config = dict(
    crop_scale_min=1,
    horizontal_flip=False,
    tokenizer='char',
    vocab_size=15,
    arch='resmlp',
    hidden_act='gelu',
    dropout=0.05,
    layers=12,
    learning_rate=0.00086,
    beta2=0.95,
    max_steps=8200,
    lr_schedule='wsd',
    final_lr_fraction=0.1,
    warmup_steps=1640,
    weight_decay=0.4,
)
Rows from block 3 of a small CTC image transcriber, named by matrix and row number. Rows with one number belong to one neuron. Each number is 128 + 24 x the weight over its row's rms, rounded and kept within 0 to 255. All counts start at 0. Numbers have three digits each.
After each neuron's rows are labels from the 100 images, of 14976, where the neuron reaches its highest value: "lies over" is the class under the peak. Only what is clearly more common there than usual is listed. The data: seven-segment displays showing three digits. In brackets: how many of the 100, against the usual share in percent.
# fc1: MLP up (model.blocks.3.mlp.fc1.weight, 960x320), inputs 0-159
# fc2: MLP down (model.blocks.3.mlp.fc2.weight, 320x960, transposed), outputs 0-159

fc1.500:122192142100131098127095128146139113162142098143102151126130108108137134133147123119117055103134147104127144118157123112133125117123150141133113133131173164109126104095141100191110133113151109098144155090144130097138141123142071094135131110127145132140137138128105133149151165089125088163140129160142121155131192146140110179104126104125145154151167119078129169120124117141105094131169126117132143096103176110116093106106131124129129142086142148104134126129164142146131157160123114
fc2.500:124082151172054128145131167119177090108150191147143145087134130106118138091087121117157166140109126147141135085122107140125132113140162131128129132054121128148158137112117138110124098114085115092122147113159168088149153102134132102138154145094138116151110129168130161108166109116140102145113097131128147139124190170084095100111145179142142156106135106145145129151111119148084141153114118117129134135098102122130152113079146137148105111113132109077129095133118144150129145142100149
lies over: surround (100 vs 59.3)

fc1.189:115135165100148102114134114110172105100126116151116132113131144103133064153101146099092118145118186092116138142103090092159135124111152131151138141142151087144153145107121108094159132147119142137131154157136111150140105126162106108181134139144122139150133140117104111106111153111125167088087130125146109139142116113119124160134151138148113122180126150148132123128118068104131115154078126117138105107127144152129090110143151093134145143120069146150111108172078098151122131104083144
fc2.189:136130154113159146141109120131098132173138124116124132101095116126118137157182074106121142069107159139148142147173157110124141080133128116088070159143105118123116085148128114141117100125085111111159112154104075146178118110138126130143114110138093116154126098116120169146110091117110131130146111158113204093124137111134097098082113103161127102145137126117144136102129135122129110149117124107131146158128172124170119126126114100128119148160144126116199152164141139112121114160147106
lies over: surround (91 vs 59.3)

fc1.720:092101144114163109106077162074113131107118124146114138132110144097152090138075129127099117160122125084153132133137121091150149112085137175112129121144137099122142119126139173091125167105137141085124107123172144093125149126114140123145148112105171163110135129108165135079101102103135129129090133094123124134121125123112180173140143155117130147104094102158120127116072106116108122134104129166166111132164161176117118108155180085144161115104144103133105100117115129189156134089081159
fc2.720:136108109118138097089154145137145142152096124101138091065092153123139130134106128173077112129135145123135126170127156105139137108132106169100090134160115073127099127142097119135094137137136132135149116138117134155122139141146157097106092113134139141117184098117134136113099098132102125127131152131151113116123030124132141137145122101141131108132164141134088130126121156118175121115124165152148139120144147147117102159149101123121105139130162112134154110128150151109102114151110138
lies over: surround (97 vs 59.3)

fc1.164:099142128107139104109088155060156112166092137120103160138121118107148101152061138144103101176142171115151119115159091096125136141109120168152137115143112103113148125163121137112130129097133170082137147114170134092162096156129089104130183118127129192127120108094137138116119140131113126135089117134180110115142124117110150162117125121157130132135129126122139112093140075121150107145117127175123039082124198137093126087128181140132152149142125164127139102141092130140092185121132159
fc2.164:128153112144127184090148122109119089173087094108102127095134127143124138122120130145086104163148158107143126109152108108110129124109122158102083167133097130157143130119108146096157135110131146149148096156154088121137114124113114102124151112149165154125105131118114150144142136132158159126096122100096105126146078106115180118125107111148120064090136105130146120110176113122137117153104167165163097107157108181158117140117129094102195094165108104154136125105120106111114127181106127
lies over: surround (95 vs 59.3)

fc1.733:130157119109139149126127124102144137124116106108116139142103166107186079132102133148096132143155160102105094146139080081141179160103121166149133138155127121131145136095128155117134156099154166105141116174151102101128126130131100115123131103150125156104137121086170141141102115135103124115091123110148137154128128092126143156122144129143113129135094130105129118112143100086139117162108139165147110085158159155103108103162170117153124131107117150154121081121099112163123170093101164
fc2.733:132117123100101148091117153133133156104118108100141096141114163119142146138127179168112086150135108125123119125116135101117098120119142143126146103120121092120135156130115165123130129159130149147129155124105123116096167122112146091083117148112125116117157111127125140114114134114156103133122117091125061163142052092102142162142152162133122151140120172145119131167133150167182144113131137140134122127143130152120110128135118115144173108096129109151133103110128118091135125105126113
lies over: surround (98 vs 59.3)

fc1.126:144152116085182150128120105088115144165077098100132114160107129132147100181094143129074129121158188097107097166157084108160163143092126174126138121169139110113128160122126134136123149116146139129131145153133079146136113154150081091128143078170165159115129112075115134153132120121119131136125141118158128130138126095140132145155144072096106122123123152095118104105163119077134138140145161162122100131181168137084113101141147117127118143090109158166136134140081111140130155144119133
fc2.126:129113143092112147121125145126135169151103098095161106135112147134135143149112151153102095128118153128140104137125140103101117119084131152110124100160103056100142127145089154178096115162125131138142129147108120131131142129122133093116080117123115152133184094104116160109116125123139127123132132088123110130109059103122134143124137110156133154137143155121126111157157139151165125104119127135163153113135164159150105136125132100148154122136140117150169117128125117087135112127122124
lies over: surround (96 vs 59.3)

fc1.744:144152152071153150105114120132152122130124106132135140124096127129115109116140147146109144133116166069115134145143124091158162175142127142129141128134133117142138076116123111146123161151125124136154110138146138113079126170152095092142116141149114122124116125104121128164110140132099130152110114126141109178136103119128120168124149139150130149202105152121119139127152120119131113136146133123130130110130139144091081140148120125162171121124094175175149119136144094099119117127128096
fc2.744:091106168157115108151152105111150130113132142120115188124123132102121078094111101111160155112126149179127109159117109113110126137136147118152133127127125138142142131118138065153111090115127148108116140096150132097176114087149088104096155168132108098123113148142140153107152133128149129142154083165180144092129141170149139111080165136124095160129135108124111120130131131149102148107138165098122136130132136106142129128102110165135112130147135155151132091190095182159084141162149118
lies over: screen (96 vs 39.1)

fc1.341:128139143114154136128119137072161165112090119137127123132088124127139104158086133111097108140143149116109127137133102115123147135089089163137091115171118088135174129144133132112108142102189188135104106175157105127117106147083114104145132112172142143112124094120148140111100112117136129099108153109151080117141127122122148161114149114137115143093105102135115103125107116111105158135115114151142094131150156146113135137144171109131146140120124169154108123142125132172162159087088139
fc2.341:148122125108159147116134109124110132144150079116103104105115142164137147110170147133086119101124145145118111171121138075150201150126122146126111148165134142131147124139139162130099158133128104147171116171089092121158167091134182113105094111152127149100143128100139130130113093150162148117142127148131136122144079106172135143113118142170129122055139119114112090133109104097127139144144138136123152085164105167129144152167090114116141137129124091138167084102109122122132061103128112
lies over: surround (100 vs 59.3)

fc1.376:098120126113147099112111145085156131145109128120131128157085155106169074149086132127109096129160155129136151154152123112142152178062127155142148116168103118081142135119108136132136161095158185126137110147153132120121122154111141121129113100153145154104157150084134144082094098101090104107114145119140123149133139113140137156155145093132114173107095091102116084102146108107119132150140132131160111111119149165091134122157168111143130131119136159162110123094104106166155162103118141
fc2.376:120167107112126134124150136120160149175109143109130101121101146121132146153150081171102091138131155126145122125162155115125155124131124116110096112161076074102150141172093162139106115126132139134131118158076103124160134114113133087103107133149102148128194095091076149087111126147141141120124121170143128127096082134136136136113146108154145140135125180136113094141177114128157091125130134120117139105136125187128123136137099108147162104115161107128158117136144133104121118138154139
lies over: surround (100 vs 59.3)

fc1.754:116115122105161079111113141118145106102126104139110076142137135099150116144096163147127105155141134105148127129107110093118131133109157177170142151129165104160137169079177116077171168141132127103132128129158145090134147106143116123115116095116171139129187110123113105136115157103134146125097100085141134139089128101102161157155148162132120137119147126167094119099111093115141115144116179157150110098150151151121090146143149123149140136108106086100145100093137071139152143137105154
fc2.754:175116154138128136146135139115115126143071112108145104123077113117150158120133118136114108110128147112115108137142131127100151155121110132136111162133101118144127124155119129159060114118098123146136136142109158122111157120110170130115091143143099140147172117124154132125112109138134082150142110125117102140138121145133131099126133100145155152093098061093107085125113160120129195111150114157122167149136147115120145166116124131157142082175165140125161155137144133124144106092125141
lies over: lit segment (50 vs 1.6)

fc1.441:087132090093164119093100171107076106078126155131100133160139130108111066163119148141139139151138201093140169119124098110133143146093105156196136105126109104115154140115113116105188159119129110112140099114168133114118148135134127156145086093125153139118118108108137113109126165104116155127114119142190113153145116099109105131131111127143127099159097150155097117095131137131180123163118162140103117118146130140133130071130135098129134139136088149137129139104137064102101111137102136
fc2.441:118114168114148106116082151092148121121092127104118106133096126112138105163096127166134110145129145100152136147118116118120161113088124157170105110131125127144130128141118111142110130148120109073116090111148159145125106120119165138162128099114139157150146124145117098098123119080122131110132129174173165110086110106137110140124143125147123147111131098170093140131109104145146080143094145065120117081119155140119092145136173119152087138111131125108141142147127095122111146150092167
lies over: lit segment (45 vs 1.6)

fc1.329:121155086140173117138081110115114086091134119145073145117137123134143136132119136149100086106165160159099167138164118140117136142113146157169117143136155113134134119149134140153148122049167145126132151121173149121170107134123072095136183055165158124117135077102147131131126128107157127139127145130173131104137142099116123136126112116098107104095152121129132132085133161113142118188170138179094091153137121104085129144146158166106127160101103134113106146154149111149124154106127169
fc2.329:121144083104097138115130153138099110150123106131115136109141142121152122134094157145119154119145138126148127119127123081154107114101094130149142120140097116116106143115109116132171160156143167161164109089130137101113134139103143115097082120107148122104147107144099151099133145125155093138118147102129091135146068129160155137164173094138137141116134145167149114161140148139141138087125133130134107081129125141140115128079146116148154128116145103150144118095104075100138120120086144
lies over: surround (96 vs 59.3)

fc1.85:079088131103149132144115164089117115117105146079151150179140129113113111144125108137119142120130160090131125126128089129132176155065134152122111111144141071084141118151132156132143125081147113096107115160164127121124125164135107138160077091163153176094082146108089126131172152075071139119102102134189123117148132094119114133128128158114130115128091124117101132104119130123112103148128152113115121119153148115122138086148137098122104125117125167118131115156138088134131116127121144
fc2.85:127069115117121128121149166120083117145072174100149103120124131100097156151128160182118143108167063146174108149111110141122128134127128171104134127105139160159127106101121150166100138155130092101134146117116124158105158111130141137140138111077147139105119127133151135156121124104108122124144115124104184148171119103101104117137103141121124084087116105129100180096064117155136149137124135141103125127127126089129099114142126107125081148160116090125151104099124152126146158123126133
lies over: lit segment (50 vs 1.6)

fc1.475:148086121115129167132129134132107136095149129107152125114119183131118108105137160154132123116141106127123105160100122141126122134106160129096072111125122111182142141102125172128167137159127147166131086183123125157105133103135139089115125137113128117132105114147128179136107095150107169142118125108119114134123101120124105095163109161107116063104096118144161106141122113143154176121134093128129149167134097155146098149140118095153117089165116136149146096137131077115136128123129138
fc2.475:130142134140139062137133126123112110182117143139131116112169086109124178153203135117111138085101123150121138114116137101176124134139107106081167143109165123083098100145116114125147141136133131141115147139073109150113130184130131149133111109155144111111124138087130089148129135113103121126107160127089124112135169099154110112166102111124135144134113121124126161136144152118156120123117103156153144147085158053115144099156121150142117108105096154105111136130128136116145136151149136
lies over: screen (81 vs 39.1)

fc1.466:100184113121164117123050133126088139118138124118063109139153190132142085139126111099090119144122161133075121157126132110155166137119145146132104137147100124181148169124159135098136165129134140131142077153144124127181120109140057127124147138147138126144153080164133126153134095120126142118143083145149141129126123128133116186113145148143116150129115173130132159124119124124139111145101142181135115067177125180106135136160145113123156117052071128116091077125097094129131117104134115
fc2.466:142132142105165154099109139120116132135156072090104102139073139161102122158152129101072109121094155091095124144156144144132135130067148160123089147164121141155132126146167152126110156088101106106146132151158100136133099125151145149181135057155137157169138143159153150114101104116144124144109095132089117075115113120155131182143114111128153109099155083111100137131133137130108128141106185110151140130174126151130112198137133095098147103073117122111141146152101107110158105143098084
lies over: lit segment (55 vs 1.6)

fc1.674:118128120123159127130120127108119137152093111135134139157113139126136131168119150136078083114169141126131125153157124099126154154102124168146145132165120102110115154140126141119127136105194151112119115175137100131158102146108118110109106087153155164093115144076112147125139107119102125125114132114142119121133134093122128144173120111124131136075096112092137125112165135094142117139123165153110105086158146140093138105175167121141109157080116136159128110124094114155173174113112148
fc2.674:144142086134161122119107123124109127147077140130111087123142147108131165173161129159090118142135125114127098172135128114134157133123110176168135142156151084118129135132114167162116142137172127172147120163097113146107152140098137141102098090125141143109134122114082105117135167116137162113153146146137139131149089067155135130147147131115121094123154152127105160113140109118187090142146156105106118083135143139136119130165097092158148128143114118138113116108115092093124136100134108
lies over: surround (98 vs 59.3)

fc1.394:131112132125159115150133113109146125126120113151141116117126134133146138169124119087100091098136138099098157148137122109161152130075134179147141163179147102127116134150111161097126130074162153123134154165172123146149105139100088111159151123162156117118129098094151140072127124120126138124073142120124086121156125119149141136132122124126113109120136133120106139115121123100125151136152154138119118141144124118122144154163145129109104133129144109130104104175110148173164152114130135
fc2.394:118159076102152134126159135149075153136119097133136120158134124161097154116145120101114111137165102086114136143176150144117139145096096123120139119164129168117106135137185168188131164096151098125176092146104124159110150137142173142147103096109126188131130137137128111116135137131114113100138120129118122115163103137143142161150104071132165083089140125124150126075137130097099147119133127144118120063174097138131124125123111130125151129120163098126113154111107061105173066118122106
lies over: surround (94 vs 59.3)

fc1.718:074136112142107098151122133109155094119136137151114179106155133090187118112082093098098117159142160115117138106140119109173146132089082129167142168111135129120105149143128101124134139080116177113158098114186166134139106171140132148164135139156139144117100125081137143075110122087093123100080161116132090115119097123130125157119170096168134143087147103154163096115133080108086112136111119159183112102119163111135160115144141160159123112146145159119103107145115139116128134119106124
fc2.718:121129118122179149088177100120106145141132131153111124088136130139133129096132138152103140117144144093136141138128144136117136115094151096119132169162143135145114144109152129070161173092137146149131080140131084146139145121138122150089107110172167143116112146110139110152137135154141144099122137120124081117153087129170200131125095146108109060093138123144120082123137111082144138121120149156136115129153085132120138140128080131107133115137132113149089150118104128158147103169144118
lies over: surround (94 vs 59.3)

fc1.428:146135112166109107147135118160112097131167138152126129108167117140110166102166107130157151097107101165134138120113157150107107087155154103119127113098129141139120119140132126149127092148119085146139145107096146137149147116134139144125125152111106103157108120153115127143157141127144132138169130158103191103122176131136092086098087138138143126125154146126151153145128128150141123120126106117103154145090098095154172144109091149092117116118129108079136131128142133102124086155162112
fc2.428:119126139111130129099101139133153118078115102141174144151093140096129051138111216114145061125147118066124092118132110110142097130119136128139120130145117136157140116076130129070162124138163119104115105148156128123131119147142115111168130121109109121114126148135105137172116121109137109156119134116142102182141143128115135166148143112120152136169084123150119142106123124148121102131081130123147136120165136158127107122152180133141094163130114113148133129095147129154140162080104146
lies over: surround (100 vs 59.3)

fc1.46:102117143120128134125110137097142135115107106146152149182135107103119144132119147133140088122164128075137136145169104113113134152149154182134143132159151126106145121108165150154122113093142134059131139129139140086136152136106123122113123112139118151105125141114141100152153145114141148122095092116146095151173163114118129166122139137122083124131096114101130161057078096119106102173126153127133103096138165120122073113173147116135164155112124119152133103164135134160127161103116164
fc2.46:129131115095111161090138155165114127116142156124117100137143162136112158140100148167112116158109089070156129087120132135122131112105129177120116131103133091130120130102156180123152158148114125148150149104140136141070164109115131133105110103114160106136110134129120142141137136109136144139105123108103088125111092121094150142174102120108127073155150109160132153159109131151147116107138148126143111142118110167136092147123138080105176145121110110141117107105164089099143152174099110
lies over: surround (99 vs 59.3)

fc1.250:133085164146151138117086073102143110144114100110137147177115097117174140119125124151101084124149126126107138151146091122134141171137148180129154143174165122122106110147150166153125106097143157107111149150158120109142136143128127133092133079182106121118100164095162121137118121109130149128121144074141114111155109088118133141168149108081084124109118110093164155082114127113107099164136151112130095121142170120093078106187159116141111161123135155143153126170136123158134180108131161
fc2.250:115129122078147168092163139135132160130145148119102092164134158139109135119123109158131131134129083110153144118087125135120112151122129159120122100146127106090157149103142158144136187153134141155098107120142129144082161139110106134092126116140195101117126147141116118122131145133134176110124150148128086122097091106121144148155106147090105091141146166158117135153138106162133108098145158118143115121114106158134087132134113091105172143120136122134104081142146124116124152153119097
lies over: surround (95 vs 59.3)

fc1.678:101137133107153139103110137128117135147112088101081130143129133098162097115102135134110107138150161096103108130127098101163144184096120138149157130159149113109137153092109137143150161114154173125137132159171132106126130125143078157120122095158128153118160163094141142115074133116086110136118116091152138133095155104144152164152156115133148143137119141122123109123174108094089124122123121149149123104118191137112123118138156098166141134113124149137117100125116088144138177134105130
fc2.678:130146111108144133143131128165105177145086086070132103176115146115147136156160126130088055123143120126105077175132142120116134161118099149120122091158128109116134136147161139165087124151149135133148123145130146139114138133127129119111099118145102136106161112109129139113106127129149133148164134102139111131115077097148159139137133112112105107120125144108080111127124135125169166089141128147123143123144155120146094151142100120143150103140162130142158137124133115099123106107140133
lies over: surround (100 vs 59.3)

fc1.439:097176108101115129131113113138159112129084097148126167150136099096175126116122161132138071102170130102106095114156086151132119167129162154161111163128159128123138113103142151175164125130147144130148082137127130129113117121145120099109123115150107148135144152109157102132151129111107123116114128119143071150126175125097119156134135089092091110101117156131155151113117102139080113157149108133158105091111167141101088131137166124159153102133148144143119136137119103154164169104131163
fc2.439:133147147100137127106140135114129113196108128147135096115123075118154152130124095097096126135140142094119184111159098149137128086059133140091102148131116166070178124143125153147139123099069145117158123131130126124123087151163122127189134109163132149178147127095148114127132109118085124134070146137081134132100129150110091158109097132148139149130129137122136111096127130111067116151098118155153102114116158120111140115115184093127140136111130118097167150157117119122140118186106110
lies over: surround (100 vs 59.3)

fc1.704:122129105122122110145106157147101119127154118175076088130133135136148147103136118106119107132118101176074167126121128126133122150161137150136132133142138147127131177166119139130149146145106122137110126111125148077117141118139120147118151141140126132136156120150153099102109113134123122100117104066128129134110091112141107167116172181153144126132142179145093140096114187119107097133138137162147107117131134128124049134192146124119167125116135086104123069153114099119122135129139129
fc2.704:117113112141121123105133139104146164122127116147086140139152128139117149117106129112135145171131113111114143114136126124158136177080075106204148075149150109118106123160121136130123135114115119162166122134146078149098135122109147173124116115110135135136102146151142105082122180148133143094159121150161110115136102131184157135139150087136175132121169121151142112133161121132127142071136120090110094097142094148127167132122097121134138134154153145141107113155095077078154094139128094
lies over: lit segment (69 vs 1.6)

fc1.746:094086132081129130096106125098135119116116122115111147135132155106164107122106140141106091149179159098121138149120107124142129165108138179143135144149138123151115154122116164134133125070138138094138140134159144109142152143108114096153158087152123180114128132101158145113103111126076127129083094116142105154146123088112125162126115120093102125110108143104144092085112089100146122171131115157165093119125176131116116094153155113149116116086142157121127094143103109151105184130117187
fc2.746:114149101092130190086142128147091138148098123146152113136119129157104120100110129140121121139130121110129125102172124173102122115092106136084097126138119120124127133132146154133148144121112133180178110123137134155106123135116122131129125104122110137130133103148118138149113146148151119136114162090096113135162096137106151119148092097105114051150119170157158124089115121125133126134133111166161109113176100151123116101118146097075162123164174103174134143120153099112133109117087126
lies over: surround (89 vs 59.3)

fc1.18:082125136131126121111099125086133138126088103112092134146111141104174099182108136124100116163162174126118112127155104106136155176105085122121137155150122126104135138126098133142144153093154183088116113140153112101129120135126108122141136103147115166093155121089144116109109136101085099098098121114136118156140169115116136171115147143151094142126118108111123123099129141074119128160131135146147087072120145147090131102135183114123149127096132148139102127104109134181117170107120162
fc2.18:123090095138134167139148126100112113155101115122100110107151135127136143154114137144102104130138125148159098121093115118143149148065098133122092112135130090116174153129119136096131144132164137142161141151158099115155135104118103093127120120165156166085159099090129155103165161138145142133123136114137095110145059125135171126117134151149102105090155127148119128138123148115149155111145158168102151125155109162147112114125098122113147106155145076137169101131103121116113102161096151
lies over: surround (95 vs 59.3)

fc1.433:102086126132110122138136144060182147091087155139145109092149120095148122107091159146130122144118110141163094107091143131109141129118149129100094123103138069131169137130099126079106124112126162136085114169142126132129154133075101119139148132137141144114134081098133110153158121135137110094107143139150106122120145144125160117129129169156097086130115124154101114133094086129155111132111125110162134127117145139139158107137147131123116095119138126128112103122138164150105126139130177
fc2.433:135080136110143134092116127102128134140087150132104100148170129110127143117082149195168115142177093140166147123087086135112138140147153136150127103144103114141150138111054132116143137176146137129062111111106101087124129094113117139096129124112152135103142134134107072123141153126128158084135145164155130146112086098114138137108153158104109122120124171168135139148118123151153100133132134104100110095102140157098082103129139098148121154126113109158136098121130116135115171155114154
lies over: lit segment (41 vs 1.6)

fc1.497:113136136126148130114110130100131141120088103099109121165117146105177096151099124126085107142180159107095085156144091094134157168097127146107101131171122139123133152101125146137154149097162176108119102176142100096109117130129096126117141105158146163114144114089139144135108110139095117116117134115142131150133139093138141148125145148121109119124087155118115103109154113087155124142145142136138104082145161153097111106169183098152137124117113173159134103123103094177136161107120165
fc2.497:170138099107142105153113149187134132122149089152068092098169163124148152105113141104101130098114112132113138127094149134143147109148129172147125123110130107138101138149109161139095135157119121180108131139115142151091140127129146107099112138111173097146140089144087136106148111090127146128138155126140115112097084112145136126155148112136145135120133153099105151190116141140156116085167155124131146143116144130153100169128101111132113116085120134099120118130168097092137122168134098
lies over: surround (100 vs 59.3)

fc1.101:166121145093151113140128098111188107143112130144176105138115097142114087116095127105090150098126188092137116166103069118171185110119150170114130105139153136096145114146107119124100121135120116157113140118136133147131097183164101141155156103181150142154104104100110106130126122117148159134119143150155139121147080113153104158108158103112142155165116136126105137100151081095094104136134126107128132124164166125093092120162130115131114157107086171133144109155083104125108120122121118
fc2.101:123119085141161103138186128100132132124138136117112171117121124131130142135166127140085151131115157101114085156145157107164174150134102155159132140110147121169099100127126100142117152125125116155134145134117152146134108159137136168135136118133145114099080157123152128142122110125149131094172111148153124105111114121176111124147133084148129083095154053131123128114128078106106166097134135085087137162132137081132133174149078166142124162160115176154115140139091153089145112128134086
lies over: screen (85 vs 39.1)

fc1.208:121160126113135130120123097114114137147078095114164147122097140112148112127113148138078108149147169096115097157150136089164166145111122153140127181158115123141089133089132102094099144114135180106139092135157132120138085156125100119111112123136135126112137139096130128127089125133128122138113137089111121173135147093121163146131168117151102122146101108116130091127161114076137123142109187157155108091166150129109113156154154127143131145131102112166125125140110129154153172108094127
fc2.208:136117110112125148091152148111140146138086123099113102131128117134120155135132144175112084126122122118136120121141152131089127148133136176106114143111123104160130123150113142113127160137147141121128140159123122106107135137108144114075117102107132151104153125120146131130150117126162096147128110111120079117141065094097171126133135128163141106103138131132107131109116129134186147130146164152119111125142121139129101111137133112136165110135143118169134120086126141120141131140113140
lies over: surround (98 vs 59.3)

fc1.388:116124142107152117110088116093131123123133138144084123136122152159114094101110138090099131116147184119113107128117115097165194115091139174146110104163116100129140137117141125107127154129165133154158101151148151123170101151130106123123123122165126131123125102135139136079119108123122175122103105113122140124126131068127125156120115137121127177124094145129128123141124130061107142133114122199134097113155144153104144142164148116093154153073099134143136090131095086158175121084100148
fc2.388:113130089065119166114122155143147146119098128118126127140113154121130113135094160151119108162151137068119114117159109097119123131101096159155089101146105117144130115114136166096109130134110129125152092120132154140132114126134144121139114128119125145117116117135089135132112118129153117125126127089162123184135060099142151175135145124146118128116108137148101138117142098141152127127110128109139094063200145170114098093157126117142098150121114094137147096118112083108110110131119165
lies over: surround (94 vs 59.3)

fc1.452:106173120103140120101098163145153117158131096111091134146144099115177108116096144131116081143163145095127135121137131116145129128081097180144109115129137129117150129104126134159130149112143153108152126117205152075125146134146120063141151074165146128138172111115124141107131112095130090162097140123165101115086127157097139180154158092139148137123134133130130138126101124133096085125155147162146113067103160129107113108112152140141084111065143150096169108112143102126124157136080143
fc2.452:125122128126100123105119150131148100168096125160105130110143112112166134135062155119126106155133122100117157082135086132164110136093130144129124156120124169128142127102132126139148119099101153117167126128184125094127141096142099107133158109139148142148127135116137136140172145112109094156086113093123097175118123156117144151100133156153131140106137109106131127108127107132095161133133130142142092108127124141109135087076171095117139135123131108105149088132135119151127151189100144
lies over: surround (100 vs 59.3)

fc1.582:109138122113179117122104130081139143123091092125105138155123135110159107147108127083104112129147172098114138131125087102176155165096120168152140168151171127105129122086149127125151182109143158131141115157162096112106132152122083110119138122163138142106142139066147120130109143119089140103103103118121106158142171113094149152129149100109116142135108112105118131106114107094097136135155152128139116117133139153105114126156164105137164154122111152187120126118127135149158154107105115
fc2.582:128132109108087118093135148134146123132106113121117117168143173098129120121123171129116045163168136096086103155137131108088118135112134145147169153146123132132136135100139145112106078120119135133126142154119134135124158115125132118098141112119131136093113144142119138172146132124133103137122154090137080162148048081146161170124129133162153119123113100104113118131155128140136098128110145152144110082144162119147119115163132148146112128125109126124098088117128123149129128115134140
lies over: surround (100 vs 59.3)